{
  "model": "audio embedding model",
  "dataset": "short pieces for a synthesised band: melody, chords, bass and drums",
  "noise_aug": 0.01,
  "targets": ["melody instrument"],
  "num_classes": 20,
  "embedding_dim": 192,
  "fused_qkv": false,
  "qk_norm": false,
  "inner_norm": false,
  "num_experts": 16,
  "shared_expert": false,
  "layers": 12,
  "am_softmax_scale": 30,
  "batch_size": 64
}
Rows from block 3, named by matrix and row number. Each number is 500 + 25 x the weight over the matrix's rms, rounded and kept within 0 to 999. All counts start at 0. Numbers have three digits each.
# k: attention key (model.blocks.3.attn.k.weight, 128x160), inputs 0-159
k.69:464537516492531512506496502544496547515513494514495511491496505493482502505537504506497472459474538491518563476492522489502506499497509499508509517512502502501470490456507527535444508486529543492526496496480523519518529498469494497471498510470434515467479506486521518465519467502503508495460518517510497461521471473505519479526519494518504508505493516525481509487506508501496471487454484522489459524521492526506521446524495541501461513529510450512518515533488521525513486517500498
k.70:516530472528499494445538563536503522485557491535495478496508493492477490516534510490505507508522567524483520477467480503499500494514435521436476451430472483506474502523501529482507499499495473478553523499530504470488505532487511495508516467468476494499504465492499533509438526483491529503506522491497483450484476526473528465523495489479526484482497462513500506491463514502499508487522560480486490474510545497506538469564526510516492542479484533528467480522455551515536485521527464
k.71:495504512486529454509496474543487509480532532525478496505459519489501518479527519464492538478489514481516498488521508508474472500493539490515528497488470525527508463460506528504537469467540516502488501476487489525495506502477517538517505495474528461490493536535486498514463497468492515488477512496486481510499526540513541476503468488520503495453478510527470496508484505510464473491494491478492491507500529523492475497473483457447511481513447472524503509498476477504482537499512493
k.72:479480463539557527539512496479480516517490485464515490565496557548511469528525530543496528535524496539514490513478491531483511515486488555482517490463471466513517511492493468499539501502487562499514517533513510515497452512497506478471490546500494516495515517557486479524495465502557473514466485538567508483503533514519513506488491488501529518494505493512510505499546464484517462482483502509492528525484509519498502509529481533487489487495497512530495526462518468534485533514509508
k.73:484509537514515493509496494534489501528546592529528513508508482485521530522506535517461532500489487457507451500492555502472469500508527491492491500505494495511525469514484485468509503466495460529522510504478470514510542507485505472521511488510523461469475532449529518538505486515447482526540526489434507482491475518504518511553533481505505498523489522521490582553491503449489530499515475502479505488418522521515526472465475467475511512481490504531499479539495506529514501495481494
k.74:527485498513489451524443484482495498518485473537483505482496523476496526478507527524523484486508525467464513440480437470518530493497530486526514484507494478505513498515494488552505520520486512535514500508531502505497506508504496518493517478492558546458512521553463519462476506505537529501488526508512483498499514504499514507504470494508501516542492488474480481508457507507507482490522549526538504535467502504518499492522494532502483465457477496458489522513478500479484470518467528
k.75:479492508503509463495477482473482468470491466499436470532492521491499504501474506496545490496519484468480491508503521510500532519509494466482486460501492460473481493478484525496504498508551513469514502482533465482486471500516519535499527481448514552492529517513513515460500492494493532505507510494547448545511498510524494493518533494526485525477509505535539564532521489517495505506533465521484488492472563494453481474505522522480499516506471511503517455490477486522524503498512474
k.76:472509466536489522496500552528579490514479537505498523520528518431508514503503504513504548512512506472505469499481516539507499525487508488474474465532515486496496505498503470504485469496485517522487498510536485483502500486510495506484508480455490480484504505473526496508482511488505488498483503511493460498500519528503491501522538509519499513450505510509507461499531489477508470474476468478510495459475485502475481458510492522469510494487535531484499448444501522524483519522468476
k.77:455541523524454522466546519489531492499470499481508526510467469508557523505476489521523490491464466500508513476509507492514529501540519497497527452470493501496531534504453522489503494491513488461480513537464518491496513487513480495515514547501512464505477482518478525510507473516501464521499514529525502474476471512491486438482500497471491496513504530474498522503493515506523504485450479502502509523468520528501503471502521467504494517490491504508496514515531483488487512499503471
k.78:508467514466517491515411452500453502555503494541514412435548439509447500487490531497494486492494495528499526472462537460515433496490446602510489517545492515488466529505505514635512555525520537520472481505483538571450520496506441457516441509480508475473505587436520476512515495505480509490531512526499518523526549468488542504454439447532451522549452524554541496523493468507456457530474460507472469507434498498514442569537518544454539528516454469506558519546474503480508488458547539
k.79:523458506537466484532479457483505522495513494474520477440579491482441508516490524486509522475513457469511510523526522489528451528508439509503542524509478524491475544494524542546482549487572537504505493508482524499510484492471496476525503515492487492470539537482489468470516482499514485493545476526511537466515493508559455492500485473542522567516463509500501470509496497465484476508486496535513490471463510465529481525510498479468464512520474451501556480494502546532528475485520476
k.80:482488505480490456507495525507492516531492493513499495515516511503486506500480557514491509468503501519476460451503477487531471490502502535450471514451505560525478504492469479487514535554480487470484517505519487498498564464482501492456482479498472490536501492501552474537501527503563473503516511463509513495538526490450560542501534523505470492466452536481497503491476455485457494524532502440492516526473493464495493518506507555528519468508490524484487527499530484472470510470487531
k.81:458493491485531528500492486499490496475463490523498504489517474529537535460520515493420502493497533484485442503471506526474532464492522509498456526457547480471498543509480511476488504492518531466507535494469476480525495455504516542517506497525449514500452528478482454515502507485519468494481548493476502462487497521546530498493472483487504492475549537501486503502540486494462502487483510466497502514456463468538476507501513481511486496517512522507456552463507431503496505530521486
k.82:483504547483475509458526502488473460501514532513508541498533500562504508489452517440486468479514492536506486494477510467515523517525454496457493465454531495547478507514469491487530480529524517512513468491500456472494465484495527506526455447507511497484520507518537468480488484525504481522517500554487496488489490488529515519464512526498486521516518517450477505475491511471513507524503503481491520488488469460501468504490447496528500501524502509514456504491484474495545487521478509
k.83:491520473482563532499515512475491498505516488511494515514461475497443488477493527493504493503479475527499501481485541505449489512540506457498460537503481513510527537500467484484488474552483517536456478532465506480483481531488488522516498503498503501476429511534496516512507511520471540503491511467495513542522516492469479519484503472535470453519499537468511498500461505484520531499511542495552495472525542475518506477464501495488465530531503505471518522526510525487491501497477480
k.84:536472531518486469502513502506518511522497497500546536512496527495484489494489510492523481497491494521466507500505492482470476535519488533466489473478502516456489530547486505482449522495501495484491519487472500509492491473478556488493490504495472494492494488518497521511500554530528540491491466466505453491486501508485493486541539491511495497506469511524496509477476533466541491538514505486509510508500478461531511562495471483474533476505527537500527535452508480515509499490511478
k.85:526515495493531532480529468507464493499525496511504506503465530485455552471511502460499537452467489504521490482488501493481479547512543511526484501519459518506506449507521474560484525478485487536517494468499489522491513480527504493502492512475482498485510486449518529488487516470492539518498516487497527513486534512511536489528492478502502518499466451485502460482496480488489445505482499495504535523496501507497468476496489528476494468482502506485468496533521523484503495511576506
k.86:493516503502458459483514524486522498516486511494503548493512489517519523486486516484498529493479500506486498488524545516556505491498475433495506530518516456471524491481496492498471481541518519496484477534507532475540495502506539503488476512516507492513443525494557489490487506525507452531529472493486490477521486522486483495542523490525515511496513479537478457487511474476492523491492478486528523518498446489504509493442498468541510491545445498512467476466527484544561487505451480